A small multi-label audio tagger, trained from scratch: arch conformer.
Rows from block 10, named by matrix and row number. Rows with one number belong to one neuron. Each number is 500 + 50 x the weight over its row's rms, rounded and kept within 0 to 999. All counts start at 0. Numbers have three digits each. After the name is the row's rms in percent of the matrix's.
# fc1: first MLP up (model.blocks.10.ff1.fc1.weight, 576x192), inputs 64-127
# fc2: first MLP down (model.blocks.10.ff1.fc2.weight, 192x576, transposed), outputs 64-127
fc1.464 106:471369603447527491528559509515447415485512472537481522537534428559468522497527453506523483485475606531512501475495473544580520409445462559498615416437489484568547474443577417484571476493494658
fc1.465 096:464486511411517466497453482550527501496540494554559505493475476482499505577441481453414430479491422532475420474514552420493509517506432579556497450580470449425428432471481551420408441548570508
fc1.466 089:463561475470464458460460517453579508518487518588517493547446507573494448530559409491423501551512510495483477527487466454439554495566587470522529542552529529420499436547599534492576468453412506
fc1.467 089:434487549549508498472476516515547396517549554580533522559554487525480505499606552595450527433435447610487411604538547493474495558551482581512569503562442449478484487484544546457524486553507564
fc1.468 085:543506456439501517440501589537549551504459519521467437477403468501530531468495556475553515515570472530459471498563570589522511566478435432555551481549437488441566477472444432546616404578543522
fc1.469 100:574568391529454458501511514493489528448433485517423470511497499589479481491473413542388495470453524472547497411571519486483545427524549551482498459542508568566431546546508405517477521443438522
fc1.470 096:451612499536504544468397549439551492453567506527500524478508578455492532508532542559498495421481404483538519590517436515408537490476554438538430487540465435548490438463479503461499462544548513
fc1.471 109:449461556429421504540497555560503504451453434502540461512513514582423493568530496563441557533514519569507439498519539504533491392566588408436465535423463518526469577415508522480444550475561495
fc1.472 090:451455477542515555543459531598519520487548551479513581502423509495585495472465568422575460435526468403483544505541513525506425534511496503456393509527514511486446532475528455463447451512531523
fc1.473 098:529445515496485439537456478587500572530562568396461496468575500496495529496458452486455411412512512449501552440513450475524413446509481551552476532441454432457382559544561452445514486414449582
fc1.474 105:548544556482476629404499562524445540479497518475476528489524528567561527453465523463563516471498412388458577573417515485455440438474490556396597500455433480454472540515498459571523565478548416
fc1.475 112:411482502424591554539541484475513616470504500472499518518520457490576480564494524465489435486496567579452478507493490557469431431593605433467475549438527512546519524549481543580484544448419480
fc1.476 085:498559420548424535576456421453452453478521502647567509513515432498457484571513467448521496500505374501505512522476513529532539630475469542550470527493512533541491436450495465495503538537471569
fc1.477 080:465448582558498549517497489581600521606611566484470487477511514481578461538529582499573472520359446521501430554472527474501456557468456549511522558458488527445541509502460597562520494469508527
fc1.478 080:510431434535461446469471543501504455490441561581479514367523394464491478481549466598432529456439442509448600463538488437557515469479476551520463601504520546576529529525513486393467507573677499
fc1.479 098:454548457517516430580544573344552459548467533488495575490486332490580587384439551503486410492488474491609522549559606536537507493572436521459429466467544506560594502565488484512483529522465469
fc1.480 082:434497469556496487492561594534432592512480557541445506572481495566554500546544508577555554498553352517452541419525537498518530471521552555572444519510487539521406401503432401483570469494581508
fc1.481 111:470561500472471455400524461548586492513512430546435441489569498506597380450589490497415442410547551511526509500480502542511557393608445514484448478556471520580439581553520513478482542439557510
fc1.482 114:446556603522429497536509555598476508415439521537470410541467474457552485504545489550483523518507568522486494503488588463433501518460453484412544572523457488491428564536375588482468479603576483
fc1.483 077:510454493485480497552444473493468536553453533545543535549513570491547464482529497500486509535542470433498510441424467525566587547504534541524570427441508433598409482387552452556554536542526527
fc1.484 084:503390530500422518531409552470497551525534431469476548493504460486457521429518524445492443536409449456568461521475421521584549492466484499544501464602489481485487420382576418513528482448407588
fc1.485 105:431527473497460404517427558489590420503484519451521480428538494536462485488474494534412529558554588455433487458461513612433431479606463523481438455491573544484551493535529461495458551546526576
fc1.486 125:491588440518527449509549511460545493437389571499527505521541516535477551556508531532517560463567509514545498514526601451397447461413515449471559526453502468455567529449485549555437512537528448
fc1.487 081:554509494477373496545463448533538457577460462548478529503501482533509512452525449478471482430554509501511514524514380524456512573474476523566550425484406500497550483456517503490434507503501432
fc1.488 116:517490479490548485460521513549426457541428455468423554456610460478436551433604554465570472530568509466497562555405461546542510403529443501571520477524488473487473488483410528478438463428542500
fc1.489 092:509413459545518494485568599494600486556470474498621487483525515485570545561491461562594523507468559503454519514516466542520477602475625529528564542483542563563513420453577445489541587538565484
fc1.490 094:513451461523506516469468439507535525498520552464509399399522583378490508543516476562526425490427505510496495493583513532526620561579469501590464443506482505409524449541473480477495424542488458
fc1.491 082:543404482414458438526504431563458465439476540487438582402459407457450504536528574428489516473489591517490542502496515547490483540461539518407437402521514536401558398434443548444457446504464624
fc1.492 107:561562539394528479534525455427539495597507540492540569466501553502527496509543516443543513531456574530478498513460501473508537417500510463507472452448442516487423430413389495543521518538446595
fc1.493 099:446526463519489361431584440541371460481468489447511494485559459503420450555437581549541508521519558391530490524497508467518403436476466452498488542506439589479525459468569471579534440595443470
fc1.494 101:597624580498473432480492513498402386436510462430476426493499516522456427537451522445464546521488545549422468427457524517611550545492533458470496523395481451508538551485477562437510484432493526
fc1.495 095:502561452476444494534524501470501504646440426506557535469601588474488525466526468458497426570546523451459498497486540525546559454550467517454531546450416496472531545503540507467560533421433476
fc1.496 088:432554495495505521460537552403586542531395522442479578501429451439531465431451495407359473570586475424553440488547484565534495434559557461516540582549538443444511553524523528503550506464537568
fc1.497 087:561507593467506531535491462503580508491547525509511446487420467498575451414528528435590571506496524554466523581522535490519537561502419539545488466616486554404577464451351438570463554518534495
fc1.498 125:472453539450487481448463530609430542479476537368491479477571583592437542492493472422582562486431538532460556525573442492510503390492508546481532416494620579460425548481442546458480632520512457
fc1.499 104:556491424434442557551442649500484436470421581523583557587422454523522535410498504482585572463440461504468530513562497460547527544584539539515608498522490534493505498454495543463469506544546476
fc1.500 085:445529484561566565565573539464501457475486423501526479576477481487511468443495646430499448551614530507522542466521469517524433600496518523632449358504404518487484501439504469487546546568578492
fc1.501 077:464502398572485431577496534507489505434563439563614453526476447539446472551505482543476518529541453489482557579508538449499508526583470498509530539454591490528513499409544507451473505543492412
fc1.502 128:539457538541518399405553420494464534543537526581487476524582517551574543448575517501582488462436475494537501552518500435591496413486512613501457515634570515486507508475588536451450501523548560
fc1.503 090:479541461425508614473592513559544493625503517581529541470477528476522640542459448477511608597440521538513544525462556445409515544493519550589535533548530548546547581506560540555555566560532545
fc1.504 112:542570480561591484484530474556489467475408503453459588503513483506560521506552530484526477488598528410571504541538483498586535437492500541480488516549511497419448385443545504507480553515458490
fc1.505 097:574566609461420513538486542513533573476415521465568455525502483528497504486456389585466490472513523489449521578534515453587511500427520532523483411537517479513509484428496427482520482483486536
fc1.506 088:420452486517543510532529487490523461561520432477612475422478530472571584548525526564441412519492404484483535457507508553607509544507477541466586462526436547567497434491596500522480525493513554
fc1.507 122:539515606529514519447465442500513512503514500498576512533591575468482536458471523506506508507437525584588512465523580556538384468473518503436472555442508483506484524501505446460550544503477436
fc1.508 087:487531543499420409518501443535374461488400420507487451380530563491517524493488622453532497515487500458496468572564485578489591495518476437484344433520450486517523455442449539470433585458492544
fc1.509 088:529492530475486359426465403612482458499506534449500424410505503527407525571545483437427516530473461468460537535442545447483555340466495497536499449459533560466498420486555404547517562484457532
fc1.510 101:559475411478438497551609512513542460423450575502538614480481500511589566512523505475565533423519515584580507423472450570519527494503579501464437615510552521436516476506540451476527483522479546
fc1.511 093:484549482526463521493507545509496556510441534528570497535474472522487535533547527574498503563511523499533510538438454452509391454484479510523577430589443426427492596465521523498427426453441581
fc1.512 106:563463514554490492539611412493533473479401514483504542580450504561521558506478470498548505535564523459510475490458613462500495428493543505416510449597494595436496564545585579589492502423507519
fc1.513 084:483424472555412539472435499440531502583541551603479489538484502503612514590519493472550540484511529484465462538416439499510514617512588504520546419419475514503544533484579501595424504448551505
fc1.514 122:531466486474448511517605378433493538532533491445468510462401502495469561501482506585397514439530564509526375469556495498518537496504486426455461487499491511505486437538505483582513467528517481
fc1.515 126:584625525508485489540570446499372552534491458507530415626506423555566479498480473537584517542556533373526510427467503482490429433561428504491441513465482576478511450491466482475641563545559496
fc1.516 088:512371478478472440467510589548641500497522531506418482477454534490501483567522487522464463487537514567482556522606516531460607537532543517579501532436599430420529489461455558428488440564537560
fc1.517 092:499518455473522497519429449451479504510608516479462491558517513538559433560524511428478511497494568504427437495505528454423437449505479601574482562528668541487516533456479454428527445415430477
fc1.518 088:482485424490492500491466476568506382564446408462541421505448408522592426539568510502525520437498470532559441510481498448546488525452469519499508568520509488559527561386487560529529500497533446
fc1.519 116:586403531401519392514531531397544462554393466485587540540496576480477553504455511466640487509508567493567471526479523495454436455436481581503520442521514499550424525446435558549469500509402539
fc1.520 109:435532477507592482548540457585497525559470471473469534473560488476472531503476502451512560474616423434441537590487469423502514455579571508540552535458516394487498572530512393521526493466523473
fc1.521 095:524536484464606376553489507531479528585440519428413548507509525475386494556531518497494488572487458572500461559478560566509558543510408542456580521472531556512443504512442535482509503496519577
fc1.522 090:500572507427455581483478602472438510489469448421499490470589516420391442573599581468532537571413515461439508550489505510461584557590452512559548545498499467490571499490568530538497504565397454
fc1.523 077:551510516481509458523435525465440498534466521539503479398513473503460544506450518474627443539424426536461466473582499454529575574512518495517497498500473466482429427452464448457582479519409453
fc1.524 113:457486636494485455450524538591440508430475549493492548480533487504496618497590455544424551531488492515452550504467544482452485492423533555512449589490519406522471436571585388549488479389429474
fc1.525 104:513507438562432532480469419558385545553501518477479545549503487473523473483469491424474457501463468582501533558534519438512561542566472432540496552461626426497494456416499461476462461449542475
fc1.526 098:498449504469459428499369428519515510499550517467544476502482489351483489549492506423508550478518510415517531483481496553467587597453494509460451537442547507471540452445470410439541491481531491
fc1.527 114:448435428532595519471388612522505441509423515494518463409507641551471494557531550514491417556579603515490410528476516560495417572560528501541447427483550473557509577554537493516581512521601496
fc1.528 080:491537453452584461584540541499518488374531492523533534487476502486535557538415448520475544586447453450504519490516555533486482500594536468583546419556513457469422570410505468437531509574537468
fc1.529 102:548408563509455560545554528533407474497489512497442532523523498508496655528552513456519528558522520502455449558541476603488468527531615562487377495462497511539560555482574548509422476437469561
fc1.530 087:507431541458462461522492541488507445464402541536401421537457404541411465499584551456457522438463575459422521510615501482506485485511458448485534513440483503502477607430549540444485511553511539
fc1.531 077:541616467471451442553506501506470553484486535499493500493459489455524556432564598440504454487595505533551479495562412563530584488568435560475495470478477431544477552463438366515541541535512530
fc1.532 122:414449544532491557595542531460459526472486428437427533467546505507499453498514562436521602500497532525454471570419459546545420385593445503450513462576425520494502451510531444506523497467534447
fc1.533 105:475490476562565514493495454401489535488525487432526568566456599589541511459448536509513472521467567485543518511466542556570310471550480494435402519525546576529494453473477576471545530482500475
fc1.534 120:549493636452480493500431486589517458428555568459432468519502523536435441475508437507490508531548517563467531472462497595543502466502582414391435516419585409547505581531517436401472459472430437
fc1.535 116:573573566427460439458508482505533583543483531476400588512423537538494548448451442482494441505475505478444550593520478504608536409517539446479516423564503537475469406599463436498459506483414433
fc1.536 106:513440567465497416423495524512507497455430517610441645525468496518489425514447525528524479475554489480430497570519495549610457396526427424488469599485492470411517498509568545488545459486508484
fc1.537 111:502527493492543478577511470463564444417384468431458514579464503600517514467478493538483467558462578457510523357475572495549547410481522411452545544474521536436516546551605563544496431497523513
fc1.538 106:520429519395475499535406429404495501476488555471552568388498517482577460419556416510481411507442485539526592476541509529536520461493439454420408530552483526577461627501418479466508514527489433
fc1.539 117:642546418529572495546527516555438495526509492470476494509509598562455505496521582548510538543546538523452561541529613527549342352520398537453501562549567530454527543449563521465513523536508491
fc1.540 096:479550512597592551520473608516540533430541557466540456547506499467564472556441449489421516511610504426452461440547523508490482452481508464470468505476421452574359548447485506536477500494482487
fc1.541 094:507487559548471541519497468517498568584405527535447564444444571439454406430498594475419504442429507499552446535511509552535529447550489461541533403409580441517483449421470510468587519513526507
fc1.542 107:493525554607491466477546532421454477541437531517529584496514590615462449455508492527541436471491466474555467493561502497460438387509469517414510550483437530601513456475454501530511496453499537
fc1.543 089:391480424543595516419582572431490460514444548552409469562491572514486554544559547508577489556547440502500469515511490510521630524574414502498557474481578506563544404480521430494496545512585503
fc1.544 109:420499513474489554470513375505522465571473518515435529463438497557499546529440496490439371391668551467481494486522487513502525425462522499452458543405489534507497517545435524556421469467618463
fc1.545 116:411535571541473557510587522484528494519491386483527510544552489478561451520574486520591392506482601489518490532587484522498385442512522526490435387414467467426533490515439461446469469434482485
fc1.546 114:489512497516531573419448561441560530488481552452500357506498446548420512557499549536503546469608607466376497450550392410512502405461522564417496441475538446544488470574393456482413474472553536
fc1.547 081:573441447480548500545550608503578565546490466425514429506589543481455551551462539496525488529466466468564561483570469478563513551467474560490564433500552532606551497513506547551466476586549458
fc1.548 084:484462468432510470478421516438432427398547591464510494607485475540478556548505467517478496523550466548555482487486516433518426523470474467446471469449551459488479545459467434381463462428541621
fc1.549 109:485481426532614549446411498437444514553569469509508485492461563497597494421524474472530483499467534441489464520543579433445509476523570507507565414506488540616496532588526510558521484564524522
fc1.550 088:530494520569432461497474548611481419549469555502561548501519500473564435581438494495475487515464538484567424497463497651507470490542520436471546499423512524506543584459526508458585505606489518
fc1.551 087:552519455475489504540496657493462486527523466474457492469475472506485536470519425486423512463483484532430499544475492476496499535431463488446543483534575466446503425351452535452561422595511461
fc1.552 091:516439460466421478625509584413511491488522473508505532557467447478363504508511500511540481526528532605537546437496475624499409487510517610507414460472487573542499456505489456486470458543533476
fc1.553 126:614501543470482510433511431465509449494452524485467473485516581537412512522494568501542450427452463469566466536490596443566432481495443542501477506497602557484517620570450410497551460523490484
fc1.554 118:456544389461524441511453464515587443439536476498468537519537507524501499442488485518667425510558591488592518488449540462491534382479576491506465527438544479532527561548475469452475457530502428
fc1.555 080:503478486573509527530456493453503470487457520475479507480496526519442488484521553480502513478470528426543390447545479477401489460522551493567549510486561410398488499544462443451525552516521608
fc1.556 112:556464581490600463386487501489525445426463525615476477561512510473517504523439460541525541510451545515522510503450491494405335506362470508529463472468472583513529524516492469409559554513556584
fc1.557 085:508423450497420452481508532523476534512425411565521555382456488472582565542492554518456520494528470490527480511506533406484575560376469464590535509500456469537434530396488470461508528522564497
fc1.558 083:433458404504495562467426544452453528549486375508582472537551539582630548500506552426479498404573503576472540560519506530433474502482540513526545469534565564420476503378565524566595533484593502
fc1.559 090:473430482471414582605415505526566561527534522534473466518561470503526502533497478534408493487538461499471428525519470558473439446450507497556529488474554403550584533458509525533499442559476483
fc1.560 108:462641475455572494510612504568594503503459425562546459501480498535406489512431430438489417530562534509511532452519566474532506373571514458507397472460539605468479556493492584539561542511420466
fc1.561 086:518495353490429521520465415507545398422494418481523478543413565502512533442520490472441441568497429498581572478538571536542416507432393504477484554442479481543527539534545489532441483485542518
fc2.464 095:527552557464459444579612562511498451560517412522539515472567398540470471495600574540543456564504484480420515481535470519544492572488465514495489515515516392480443554446583474565565511460427516
fc2.465 102:469493510464473508446604494456468528552546502524572491534433471523581472505477520552601472498465511456542486497471513593455492535505525554511606460524364513534508483487501453515588504454465534
fc2.466 093:534534510518501555537483397572565488543547559435515438419535509458558528466522557538583408462530517458508485506495438503531514536499447530457530508470447578541475562516411446431506522424604484
fc2.467 096:507521439442447627489490522489519495465468446441488559431488499501474550440408459421578457497516535509480537478517458504426547537516471470481511598536501472512587458494475476535499563552480430
fc2.468 104:437552469552531551518362475423373569497532507506534484523518568439442433563466562474426414410445536420484528551462504434465521484511532453461449472462579532617513572464564479485497543517559523
fc2.469 102:488462466485474344548557486582445504477506548528470396473485513505493544500534535546479480412500522549507548490550475503570482422520500467552433509470527505587510488463557425599482437427522504
fc2.470 088:459470566532480412474497445544483458535461409482520506537480441507580469548447521498439500503512492542477530428493507463469476498514399576568518501469479490444506544485540504480562381455510556
fc2.471 095:524454460560459528579557483454588430510527509488497547576455408491463511510480550588480486576468410461550597471439547462567594500568476500518522411465532385592493490618504528524479573529431403
fc2.472 097:459510550457479536484521395477418485487467484514462407487530474524413452510533466575381428505504437601426472570454478533499563489460510524452523396463509460479404434539477508522456438482506434
fc2.473 107:460457448507489501519576487447418544443449413525492530462435459549492549471394464565488423465510524536530556409543455518427515537494498436576533565499475496327467562440468393381557482536431558
fc2.474 096:472535459582502451450466542489514465489521538446439413464572561492523503502436522465495437487571403561492506452600614516426450477432510411407520506501469560505531460466582518532623532543610466
fc2.475 110:515486491481590463556599537457557432485505475553459551470501510533542505509387542412495549464520539447542484485540524544457513479502513509479539503479435482468564479526437439480479456456420572
fc2.476 103:403572523453508513558573584492542496506529477392484475456561569479460536403540515528522487550485558405578595508541460442522542442459510436542502478515497535441556525469500531552553403489529432
fc2.477 102:494546471491588457510530468502446475527514469558479405452502473512537584499429511568401530446555466441484597502515534511491538471504489497540536445531488448494553538493492475480526443515557530
fc2.478 092:445527481571471535563531559511504531547585466511526475551494577602549511497452488443527487573575557573508465535408503648522503554560507464440559444447539508498432579485487457505465486480446527
fc2.479 089:487543477452533497426523474448463507423456515563464505506509579507512453470447420440511460557552492454433528548454447474454474504485576479529516549453424493539521501450510413538512460423487457
fc2.480 087:536515527418530548513505485514500460447625396441465566447511507492477518479400469509507527505428597530520474564512501578529557485518412409519587507495502579463539491454532579552435561491429538
fc2.481 102:519556542572437381438599487505566469439542545479573533325486494480392594420461425442479524442446542456543561520482503488557515542497518467583478493437419528499520538511511434474545525522402436
fc2.482 107:478500458424510474594493561499385549500486514522523583522430544557482507423391475551453534429518532463487480480442483499492513440542488549616427427479453491464526461495442422503548492449483443
fc2.483 092:557509515466444478534474527529613507516546568548552500461447445526544482565572574510470499526519522508524541546590548494422420454541538464483427496522480541462585492589448627468507515471466515
fc2.484 099:503595435523525545577437511584499527429450605533600378555357561580521443521515527482544537437521508466500530483468489487380483494551585531438491505414499539454535546567441575469474513561474443
fc2.485 114:449515486468442431514398450460442623561437519416523467452556514463534482450522610600497456496476464595599479488508522555509512428574632488476511393525550510461557445536513595486571536510466575
fc2.486 091:450599484547503502516515539427517490476536428560463489488454498447468551433531471595566509625435472431658594458448502501456531577484456518459545527507491529531423510528484471473522487573498489
fc2.487 111:440488539499558478489454505570506522464438522423545445507425486402454415454482548425512493516430501570463567503504491546501483481537465442510529544529548496519456463479499485413514408480496594
fc2.488 112:449427572567492543515447469547497446483509499488484439592580553513496527514464532509530462525501466512516502533595432451516554423463479531490505461506478546547457459494495459515477487562522598
fc2.489 105:473545607512525478490416421532411452493521627430488464562531441487508525538519571478433493499579498461530482422419515568500527500551533485414548562504371516420540480500485559493489566537468519
fc2.490 104:447504527579438501502596578427467614547440465584485470526507435552515452492422465491429554598470472447430491460433495519551520500477555529515572474448507509592454524419488508472516514484479569
fc2.491 085:393566509624486502448515597385536508512422486484573448544476534487551498572460511511464449488545381460559419490486497406530514510438457486521501557518545463540480552531539518497550488478530352
fc2.492 116:559540559469510532492524512487493499490533489473464358538428547479509394515553513558447612447491411424510509511509456487463443506597469509453465460449455548494514465514455496525495498495515531
fc2.493 100:574498531463454472381542580531428480499534491556513537452590559493410324538488483458539534503530498507483507422529515550549385513530473569485573486456470471523512447513496367540652554511482448
fc2.494 098:494512446519605544548518483541564595494442479476500499386557462536493563502513479540563539497566463423570436541542442510488474523520489495519458567515509473522428469454460487561408522579567504
fc2.495 104:536442416476439542574493423472429577549477503532552554570450494468471581533447473523475522515530538447470496434540543454640524493456477450508511487437468534415518547518413502418535412379492402
fc2.496 079:502503476578455492550434460545421547443525492522443451433600559544489504525563476508555467519417464576429574488476548519483536566457465600508441501484458527483469495463458473551463525528457391
fc2.497 087:464515383428517498447533581540453507516461470546547509448517450552469531497520428508433463505545418552523472451591537515495482481530598453510462509372496447522505445534634487501527470536527444
fc2.498 115:521508449535559496404480456500497457536479453605485531477462518533488529499574611554525486444439521540530504516466449505496459486510516433589511598564565394538447447503616468545536474595577493
fc2.499 097:491516463535513473445541448524598542545531397508429478403528551495434443555518521524435495517470498527475460441474543553441541503529468453479403503431513482571466588574553417536519540482408498
fc2.500 089:525476519474441390453400508489489619559450570451461519563484583525533492544458438536513569536352436511536476504558575543471543443436522547452592621476593494527503490512569505494456539542450497
fc2.501 102:471492487440520539453456447424550463546516470529414466490513574493481502518393520548517462527392500581480460392448406468501497487444498448436483519462416457467423435506424444382477497446532432
fc2.502 112:485496505555525532500474506517501416442480529554469489463536520501487527458586494544556523438496496474474490503492451501455470534445415539332541523450469428542476470498470504502453358528536559
fc2.503 088:500538498583518403534447510464470530449531537533543474641511434507530420514580560588488461388659427448518537522566432519620510436489417463491489507547583541541496439426530466382464466477462504
fc2.504 100:533465503570548476489456595542487398420502441456485499578392546580511431450502532489516494489573374568627468409503543454451493544612510449507558525454491509519534473506418593512519459519439512
fc2.505 083:498393556563439540528501445505407452528460520534532400504489428523431555554474462560438522440442539499446443466434475504615521472492514541528512551547529444513565555483478444521550555565469451
fc2.506 104:551496547428501577476468466561497510514538518615463495589505533510502527437559456436518559547525555491547594501572516485477585472554546508513443474482544459547495465570481489465495536556596476
fc2.507 099:447537572470416467479480461403481614551518487527442583461529457509527449525479588510556564456562472543567549505514410440453457505439470479489547551406573602504515493497519502462508584453512457
fc2.508 100:421454423484583608498533527388510439413575553533520558545451532498494478511449407621445455514501529522464531512433485502485408480532536555602607546438509440443475497592493445536504412533514431
fc2.509 089:471463469539538578548523390438500505553472442437460523607488446505599486432478523523506499450594594432520339500559490528568429650489532518516487543603514473501478594487494546460428414495503430
fc2.510 105:515528494517478480587449509505455436597537367512424494568460507508436481485436510567463441579594545454485549530514506423464447541511493457480532481460459524462525488466470512495477579547533486
fc2.511 095:496408452457436460459525447544521423551511410529465510444506475475419465551485456512513546480478407509421376468432561559538519419470489594537517489467587531607489490547478414513551484557559453
fc2.512 101:474482534416421499446448459523521550507567502383546444500590513505539467388594552462457416499500492479537506576425510449506470407537510417490567494548515514493512475551547467438430476517568509
fc2.513 097:539515479494507482592540452500586548496437475429479521504564504535436509438469499527437481529602454643498484549545490515557505458493440445513541568576488488478439473498449492438537502515458511
fc2.514 149:490526464491484521487536491594510518432468416492494509409524595470444430510363430563499521525482520506461424519452509453602514476439574576565458430586567464458498468468498519460435404576565496
fc2.515 108:434499592429423489447488521475452474546546605501454458523490499527550472514511469555554516542552539562540463408500438523553438506599568507498471545546626527491582591461485483528512473507438478
fc2.516 092:546538492480520493574477423459363531468377477525502528549515515512511443479539588514536491566450520436550426451406446483496478552443398421502471437566473493582478523567610539553563494459419516
fc2.517 099:533503461565494478454548569561497508482379524561538552438507522518478542425392460489443512631492385465481479547470580487560541465471540492476484438461446470493527559495494521580465485539608516
fc2.518 097:518568494603561547535638514458499560385457534531465578556522546470447601459519485457409478531490542531511461516511524512529489444514474457465539409546535527460501564540485589521457360498509519
fc2.519 111:494376497517377399547549521590474519512537521413431508469490466447424446537487527479521501551516514431431433506543453492481515449480516486541502484473478488482504565519528513443463530434459484
fc2.520 105:491506485505455521400470475399528476440477458513493509414464441423462519491540484636498584458538442550599513505565423502577486544387487504422438521456558484470590416457445492416450519456468511
fc2.521 100:511539551561447568473532452432483484486509492502484561494502535513566565486419457509489518446523559536490540548526495498484457377540539530395429446535508443436550433607500485417471531500545520
fc2.522 096:592458508441511492552567518531526444520624583553507558518483541555538602529334470558516552503500535565588519467436528529461505455444501521526476441461439547459437451505442417423500557517560505
fc2.523 096:516541458517529469566621503511508442465482412512402509637480455436508593511553540459425567503471502542384530532405483477498420474565469544472551456480630547450588462546522426513440577447533502
fc2.524 098:441660472536558514514514486524429551455459575486547489446392485501473511528523501515473433446477377363523573472453516501591502559540549536607471483469555544543513482549444514574509498487604467
fc2.525 112:536416453416518484436587543461510475484547538539445446455487561494490527531523549572502471491506453580538463406433483568484503474533471535456434513505463481525479603507482524462523450586461491
fc2.526 101:542469491507520597476600578501529509502404489571468495485528540548512474488532542590612491517451484513545539556502453457513451400471528549533545540516505522511416562528575567469520584514500573
fc2.527 090:592504485444544483576463468586356521495526438521444409517449493541415491508462478537546483538462451473518498512562524478421523535521487506456565442478483454460430556497519428463454562593530484
fc2.528 100:573426608488434541509469490507482500552518523529499446437439504517467475548555545453510494429500605499487449541505440461446570509503405469474502540523480528477525587602452558474503461491542628
fc2.529 096:476430502450527471559418606573519503354563482510634458509482453490489453505472508536455531467497524381571511535543515466463436507439480443529471548464505487522570481465501437533495536652564452
fc2.530 090:463475486478506575441377423453568589569549391413615478572507530412489594533468531551535475518553527547531502531458526517502561557485518485473553454555496490401478421494511432499444432521439489
fc2.531 087:474449573537510543417432487509597459516519408485515521558531534531490437586396452532535545461461619562485571488490474412528481540461498526552519503535483579562527458549431582490501435563507479
fc2.532 107:489524533554452514512464565497521559487429437530560568524593540451499410480479519482593502435594526429500524494504469497526454554528439501409522450460434578535488444458508522500534482458463479
fc2.533 111:561504451530481571480518551533585537528525430372570486597437488566517532451575518422493468409453463546506532474447560540590554529520512570482536463480458378519490460486474492377599499442407544
fc2.534 095:427432499475483528513406417453531509539500461501535518501502489439473516392521502516494460543573519573507566421479507592496630497537489438448439524514467391490460466566553430505523427543622382
fc2.535 104:498498500486442461532566473521448478504549521458534467451501388473510513529493453525517435574521484537511585464507473526602557404429492575497539592513495480508493407573472435407495527458463486
fc2.536 104:523548492489572599483532527501439440537510419542442428499397517501543485477505555544441526485444473504539514442521510552484508516544519500484449626477497501449557403533517464426468450437544541
fc2.537 100:547500463517563384536529534604534558473513524530523503490428486516406526525522477504567451386546545461568456451498512529529536537457468512577438421410413526487493385614487562475466493445561458
fc2.538 102:458569479591488521540571574430409490558551581512407562523505471479532602496425534507515534573451533539399448588444477523500604557526438498425562509510462493469497408543508488505544519529490523
fc2.539 119:467596579516464399533496509548483456579473482552471516559496435428517488508583514517509523582480454527498480522421560544564516502456585425515468560442524502462482502511535582515520496415463462
fc2.540 100:492430443368463491551498421448503542482440529455455513552429475529501588453560529562527495463425498515527491463523415452476541508494575439493454438479490485471593553539401492434482560470469567
fc2.541 100:524503472427429462403484520564461422531619535534450495433645470475534500479473476490527475555582512511443483479449496479532450535486476521455418429610515516440514525516533504572526365531501492
fc2.542 100:543537461494478515545410553512588601550506502506512533497474577513588465544509431457464520562398518550481513535539508505484480423515524478502505520548508503493494558484564421489579488496464519
fc2.543 092:523587526490511510583489455609431560517633455532536587453577493520572504490497529502485519513484538423463522460518558463545572429433524442562454510460443536469420570481553473538479487498506525
fc2.544 107:568597626497443478592490554502427440458456468466540422467553509554537564459491531435426557560486460567495458544545496574460573546519501505568404445554554534522569546527490539536497482494486561
fc2.545 101:602484545546595485550539481463437570486534576518521466453500557433507618452396523402392593468491396497487452486510492557541590474427523522487538560486476484523548431532495520516470500491487469
fc2.546 085:432451513538439564477480418569518458409517500485516507455486469426547608480464517495563542576480551501549473446498495494597462516444491468476488508501503486447541495448492445572529525464410464
fc2.547 091:466551567578449511507474437450428569497495491446472558512482472505442498463561492494524537467575463542431407510468473567448519428547531511445451471583497464401451443421529485498511481460358521
fc2.548 087:479548521475573484500570479429516572498521511505476491443494524488578444420444514518442515504468435465482566559463509538513495482505445581478532522497390593487447461546512501579536592566465419
fc2.549 090:504459495401475485503552591472574519495425447512475552606516492467552544505374479510439485515605489437484479523529419515542551470468517579518534463494476575483599441480428492489458435466491504
fc2.550 106:497576514425512503493487545467547561534528447430456456431480489485523724471520424504560490508603518481437542499459530494527508428486581456514571513516478546424539443536462547478423486512378532
fc2.551 092:513469501439473502430500523567448510590457507600500446527537511498569575486527547504558459520543497470521473429437469451414489532421528520515502532456414481580486553514489409519465625598516560
fc2.552 095:566562534524556578405523427466398487545425486540459430398517576491476475477505481576536483545489512577492501482578582489432578499434440469391550419511463509377524546414481544513586521432489532
fc2.553 102:418458514445500397575467529490480495450464561462572508569521567479419473525576596477448457573482519466521464428585498423490485494478512481441512453511517519503486511563466544405578433491497558
fc2.554 109:510472452513458431547450536467448431529509536477546476426482526564574533494602497521586423528583594577517489488469456474450529453423539429393461478539506542540467487524492512566423517532472532
fc2.555 085:538542501475505534535488460500488493484507542521461513414473447436436533473433467514484543482517478584337508594537478547583463480439454464463515494557438554479489528470429440412463448502486438
fc2.556 105:489477484522505494440520543479484542576612557548587548539515437465517481542575596499466558442521562437561516559482476432507466453589437529510508475500539562388535537462482539408482446473432422
fc2.557 106:506572422557512438404401532524433430443521571545493458581555487493485438404499509493532517514550507500498513422471478583493482413606473533466515504449554419498488460584486442456450521507551357
fc2.558 085:518518541492523467540554447495598479448532622549535489524481463417509460460501538434548440498462473428565463532418443489545524510553497486474515505590468493613501531510492506462456472495545538
fc2.559 091:488611505547513433470528376489450426435485450473573548405492544455520455468493510401559538476451565456574487491479546471471591601626512510456497460635373567458478467519484496493529484487493567
fc2.560 096:524511469461554467462521443555625422565422486503540580450476427458472436432503462482477514522561492458476488510464627445540533495507487539494463419539526552478479501525463526533502448450495489
fc2.561 092:486501595500559425506487590426484575571418541491448492531525435524501409475458502517500560485515505479527476522484474456425547453489543445438541512496510570478436497469394436430481533453395503